Weights of a small self-supervised image encoder: 17.6 epochs.
Rows from block 8 of a small self-supervised image encoder, named by matrix and row number. Rows with one number belong to one channel. Each number is 500 + 40 x the weight over its row's rms, rounded and kept within 0 to 999. All counts start at 0. Numbers have three digits each. After the name is the row's rms in percent of the matrix's.
After each channel's rows are labels from the 100 images, of 14848, where the channel reaches its highest value: "patch colour" is the nearest of a few named colours to the mean colour under the peak. Only what is clearly more common there than usual is listed. The data: made-up ball-and-stick molecule models.
# convs1: 3x3 conv (model.blocks.8.convs.1.weight, 96x96x3x3, standardized in use, each kernel summed), inputs 0-95
# convs2: expand pointwise conv (model.blocks.8.convs.2.weight, 384x96x1x1, standardized in use, transposed), outputs 0-63

convs1.66 070:502479503503503500510501503507491482521441497500547503503496496515516482504468513500508473500510505491487400379519484503467619500473491508505489489461501508525481463491509494424475510495468503500470499614551495515543503534496491490476519671629510452513453510547607503480500513545480466501
convs2.66 073:508490502491511498517503499500500522500505489534502508491500498449510498502501502492498516500496500501501500488494497499508544498501516674500508503499499509497500503496494491250512494495489466
patch colour: pink

convs1.49 162:521489671485602512503519523492491507485485475478495512528516492509467498536485509494488503492491514508495487495499504493490503496484488588487480496514621643513493591504485503492493557492447485481517485512492500500513494509590583615592499496513508525499483544514506500542540483511505493468
convs2.49 146:491509486497488542468471478503606516482487513491507497506486543506490500476477472526494534535523452532547467494510539537500468549500499500500491531499479459472424487515478540553561504505528504
patch colour: black

convs1.50 094:509501584516627475514404510466473451501598457514514483500484544502497518529502523588492521438498523530533489546487510491516435481465489605495522526505460549477493427511495485479483508451486523486505521500481479501447506514559451471530496534488520579472423472547558515434455584546495501467
convs2.50 106:500500598499506490508497500758405505496499495501494500497485500500499499497496500498615471447495500505470492312500412452501505497500501524531517504470501500497299501495513507680429501497499413
patch colour: black

convs1.94 060:554504553502526501500499495495503494521493497501571497489529516495498488487514529492512495486525495503497492504506500498495521499469498525619711499502495546518517514500499736539494510491489425483531495530499485492507502505495518497526470498496483498500502487550517499532496513540500500491
convs2.94 084:500500462500498501501500500500501499498501500499504500500500500501500508501501501500498502513505499500503499500500500500499500502503500499500493500501497500498500498500501500500502500499501500
patch colour: black

convs1.80 230:553492648499612496518557562513498517495480467486499481472508500489496497537477474498502504479494510481485476484511527509507486519479497525491507511516604699496495571497505513492501487497467503489532473511509498501502505494574572597617492473501494522495473510505526508485494479522504489480
convs2.80 160:487513595495482562420462500492498497475482512489509494515469501424486501461470459541474552581532504546562453496510585579500476562485497532489490547498475468455523465521463560500570508495550501
patch colour: black

convs1.58 087:502486531490507631489584495519510466516496512485521500488510490542428485535494529530511479482506522502521519495522569518490580482503515476500475505560549525454501508474525504504425475477523501502515516497513478595610512479506528531525502464566488511463437477461421535498467471430332509493
convs2.58 086:505494488495514512463496498498604508501504488522504507494501771497509510501496500495498506510518499507523500601497551515514495508500513489495502503485501312500499503490532495768498498484486494
patch colour: white

convs1.53 054:497471493502496504499500498502502500419391499500500499498507500503500500560511563498500494492510499503499496501499509499500340507499501446496492501505493505494501497572501497480499223492505500501501575532500493515509525519490509500510500503495448447500500515501515500502498495502512504499
convs2.53 033:500499500500499495501498500500500501496502500501507500501500500499500513505501504499499501499503499500493499475500493500500499500499499501499493500500500500499501504497502499503501501500502496
patch colour: white

convs1.56 156:532527660503579510509523561492503501499479506482480513483534496494457495559485513495486513490520499524487490485503508490480485510488464600513495504528593661538496590512503523502493554484471489477488484497512491500474513535580600598521496501485506542498488581495499495454489460498487479494
convs2.56 102:491510485495490543438467494497527510479486508497501497510498517344488510473477470527495519502522502537543463477510500531500490549496501304499498537499480499467457486514490549507521500501537502
patch colour: black

convs1.81 046:492518496503487457502491506502506491497491500471511496468486485516520497422503515492504375497482506449549551501482506503496539490488494459505496492493496501519504492501636499503505394499583502505437502508501519510492565500529496481561504509487501504506499600500511478712515508499528500576
convs2.81 078:500500503500500495500499500500503500498501500501502500500500500499500509502501502500500502498501520500495499500500483500500502498501500500500499500500501500500500500498502500500499500499499499
patch colour: black

convs1.26 091:515486515499496562500495492500537456447516489478456502484491501588537502501531528445494513497505504474491490486542577507525640501478476424497494502511499510465481493494481525460509513477489497495517494602500522566670494503493511498500523562418521491502489422575588500488490482532570502456
convs2.26 081:508491500493508499477499490496550517500505489518500510491500378482510505504497502492499493500500708501503499494494502498510546499503516529500510501500494465506500500497500495508510500496486499
patch colour: white

convs1.65 123:465529446521485527530507454520516468600486513515596469459499501477545458478598467459491461492496473465477469500533498501476601490484473474540470514532469482610491452530495552532523494488478499489493493645519492514521509513477465465556494571560538492508539485540518487458497520588559451515
convs2.65 195:514482502482523496489497445498462528503508475562488516479502457474520439509500497484497491501470500500483500534487480500515556494523529500521538502499499488511377498487466479501511486480476500
patch colour: pink

convs1.17 065:502501524499502493499375500504397493525500497499505498502504501562503503500499494503501486491516500502500499500480494501499495447500501498495499501499497518504499503500500495500498511492500500498426500374499500489503502502511509503498501491501580501500498503502502611503500499501505498778
convs2.17 096:500500500500498500500498500606562500498500501499505500500550500501500517500501501501500503500507549501509500500500508504500506503501499500500493501500499500498500500501501500500512500500501213
patch colour: white; pink

convs1.69 179:511497647474597482498521520483483496461501494505500490544542518480465474549479500504492493494518521552496501525478493483510447525486507627508519483482577645467485545499488508499490568531504501503538509506498485475480497481565590578614494481500500542495497581512490511532528500510477479493
convs2.69 115:489512643499499546419463453516486483479485514491502497508504586507488473473472471525500541501523504538538459501514515498501467555490496500503506538566477474457572466509493553497518504500546475
patch colour: black

convs1.86 058:495584532501428503500599504496499413511572498496510489455516458504495497504502498497407501489480498501500481497509501498486513491486503496499511501509480526512513503499499586486506498477495492496519496497496491500489500502518520401517498500492445511497502458566510503767513496509499530494
convs2.86 047:501499247501503494510500493498500501498502500500501500500500500518500506506502505498462503462500320498488499500500443476500502494499498500495500499500500500504849500497506499501481502499495489
patch colour: black

convs1.4 064:496478371570472504471500435518494445528490502489477526482461517489482507569458490511531512513517492474498514523532474519502457521543566430504506500481504411456507481507502503519532340482568507520515506463507487487468501460472379482452529458392500503497511423494469563510490513496471508504
convs2.4 064:500499500501500496500495460500501499497501500499504500500755499519500511502502502499499500498502500500495500477500442500500500500499499500500497500501500499500542502498503500505500501500500866
patch colour: black

convs1.7 105:484488530435546515506438450522512503503473423491475464519492545484472470492531579548523494521461542483515487555473524516517489464497524616516607503489412465460556378504499502513482438426544529516452540496517513447459508492494487435544491518524508552502486475498514510616497547509516520529
convs2.7 103:502499511500509475532504501502505504499501492506487500497500501505501500503502506485521447365476467498441496452497321400502511484488501499501530497502500497502559499483518499496391499499494496
patch colour: black

convs1.87 063:491493541501521507499489501451502500513346496495517501497484492518502488507527514497500500483614499515497565499511485499499524498488497528504495500506507515500440507502501498494498497489497488499535496509497766506495502503547524494508498648494495501497504489511533499526502500509507496490
convs2.87 027:501499503501497500501493418913501508495503501499509500500501507500500533504504505500498500498511499501500498500500491500500498503534498501500484501500500503500500499499505500502500500500502499
patch colour: grey

convs1.47 051:497506546504493473503501499504529493539496500494513499496498495465503495501515511506499525501499501483502491553504509496448402497499495494498496500509496516518499495499499499496499470497714498500505497521499470517545502236505500496504505510495506496589497494499529499497498499509512505498
convs2.47 083:500499500500500497503498501500500499499501500500503501500500500500501510502501503500500501500504078500496500501500498499500502500499499500500498501500500500501500500499501500500500500499500499
patch colour: pink

convs1.83 085:453485563495463534498491475486474483513477494506465532502507406557496485528529503478493524489500517490559508488443590519474702478501496477484465494501556510520501522485489489497471475486497517484454503649502488567518504523505532502466504542592538522533497518480547501527427508524466543503
convs2.83 074:511488498490513498507499505501496512500507480532501512486498491499516493503495505489476507501503509502498500481493501497512454506500521501495517498494502445507501510490517486520514494479484500
patch colour: white

convs1.41 125:482507699492551506502499502506515510513459487505512491544550513504460459536520510521482475482512492455495474513524476502500528492522518603517523498512506699509489541491513501501484530471505501477504485505447472496483520506533596531501503491477506506497513530515487506609453491542525493513
convs2.41 093:495507502497501506513482506477502503487492495500494499504499502503492510484482491510547490497499499526483465552503431454502591517519499499503514521357480500482458493502490536504431501494510581
patch colour: black

convs1.64 088:369499442504497549503583456518520504501500507496529481481505507537509499507464519503494474495491504501495506497511472506446578502486465465500473464501495493482415499516550495512472492517514502503484519467511590415525505505461495514504567539604525504513498480506520277508497502507527501510
convs2.64 086:506494508496514488495502846498500505500503491521494505495500500559507479508501502491440486495485500498470500568496406449509489492504509491502519499500506494512571501490505493502474498499490500
patch colour: white

convs1.60 076:497518500505484489511506499578497490510514501491599502511496494494501501503460339443506592509487500483506489509487512519505531500510500501443508499471507486560505476499509493505489504483501514503505498572558564573557485418498465487489478484519452499524397495673576513493503502552504466472
convs2.60 109:499498499499496512502499336500500508498500503500509501499504529473502527498502501500519510501511508503525499475499555510495524505507499680544484506490500426489490502503501500500525502500501346
patch colour: pink

convs1.71 063:504499507499504504440500502499483501609502500501724500507541500495492500500491460503501540499502501525502348529492474502491503501450498511498499497488498502478500498499679500501496512499502504500499500472500495501489502500510400500437528499503523502501502498489496500429512498503481496493
convs2.71 054:500499503501498498501496500500762500497501500502507500501500422509500521503502503500499502500507499500500500466500500499500501501499500501500491500500499500498500501499501500502500501500500499
patch colour: grey

convs1.79 110:467509512505477510490521439470511482586499521502577479506475497558513439471570619535510551493488536484540522511512597501474576462495508469498490475503422511556516465472490501484477529523490504492542491660497506532609500511450455494480486584564492484475494487526485543493508481489480528492
convs2.79 100:517481502480532503482503535507579546503510469553492519476395456496526498508493502478500483505490499505488501521484496499525442501511537501498541500460507419507500499478503479498503486474466415
patch colour: white

convs1.12 082:504516525495510500499562504497498497487500505501453503502503503485484502516672491507503496487507503511491503501492495500501508501502502505499501498509501517440502506499501455501493504496503692501481501475501500490471502498499513501342495474480507503492483503499507501505500532494294498502
convs2.12 076:500500504501499497501497500500501509498501501500503500500500581504500517502501501498500507499501509500500500499500493500499504501486499500500498500499500497499500500497500499500499501499498499
patch colour: white

convs1.23 078:503500511499488499499497501677502499483494438501503500520507498502480504584482496503517496497730502502500502504496501514511496499499502523494524475498489524481645501501464581537498482488506503500508506488500506492500500503496507489482500500500501499503502477503506501526537511507531497632
convs2.23 065:500500503501499499484498500500500500498501500500504500500500500642500514501502503500500500499504500500498499500500496500500502499500500500500495500501500500500462500498500500501500500500500500
patch colour: black

convs1.90 139:479583486532456639508525470543553487593488506521454460494497507541457469479612483485541509468481515498498473533516520511521524493507503492486498521557472437461520449498530540524534445538503496496548526499534532540490546534456487469454529574626580516515518498497478534501506418466466524531
convs2.90 163:517480478477536494522498662500513548505510469558486520477500480544525479514494501478328465500481500500484501527486506489533504502533544500367553500445508493517525499480499476518491484478464493
patch colour: white

convs1.89 116:469520514506491603493467444526502479604499501508492443496496483554551436436620490548512488488475509490480483476497449493485641509450478484525474495559478508444511470483519514503498507476496488488424505548518497596566512535491480486473515536585528476489517513481540516497511477594542544507
convs2.89 106:521477407477529496522513518499465554505512466542488522475498395501527466510493505474438458496476501502470500497483488505521486504545540468501550502485512623519507495466538471501508486473466500
patch colour: white

convs1.95 063:503506507498518470526507499506500501550506499500220500510506499480488498507466489496499492492509503485506491508502432500504635501419502503503502502554510538497503499499503501401497483497499497498519498501501622492484496498490513507513491500487497506499502485507508501510501445504502495561
convs2.95 035:500499500501499497500497494500500506496502500501510500500500506501501531502501503499499502497513576501500497500500500500500542500499500500500491501500499500499500500497508500501499502500498496
patch colour: white

convs1.18 061:503493512499513472499503502502499510506499500499508499501502500496489500502471493505500492492505502503496500501500503500500453501499557509494499501454500520524500501499501403497496507491500500500496499486500497498491500501501512500503499499489860503499503550503506500507500493515501498500
convs2.18 017:500499500502494502504498501293502499491503503499522500501500500499500575504506511500497520500525499502502497505500509500499510504500499501497478501500493500499500500498503502501500501500505496
patch colour: white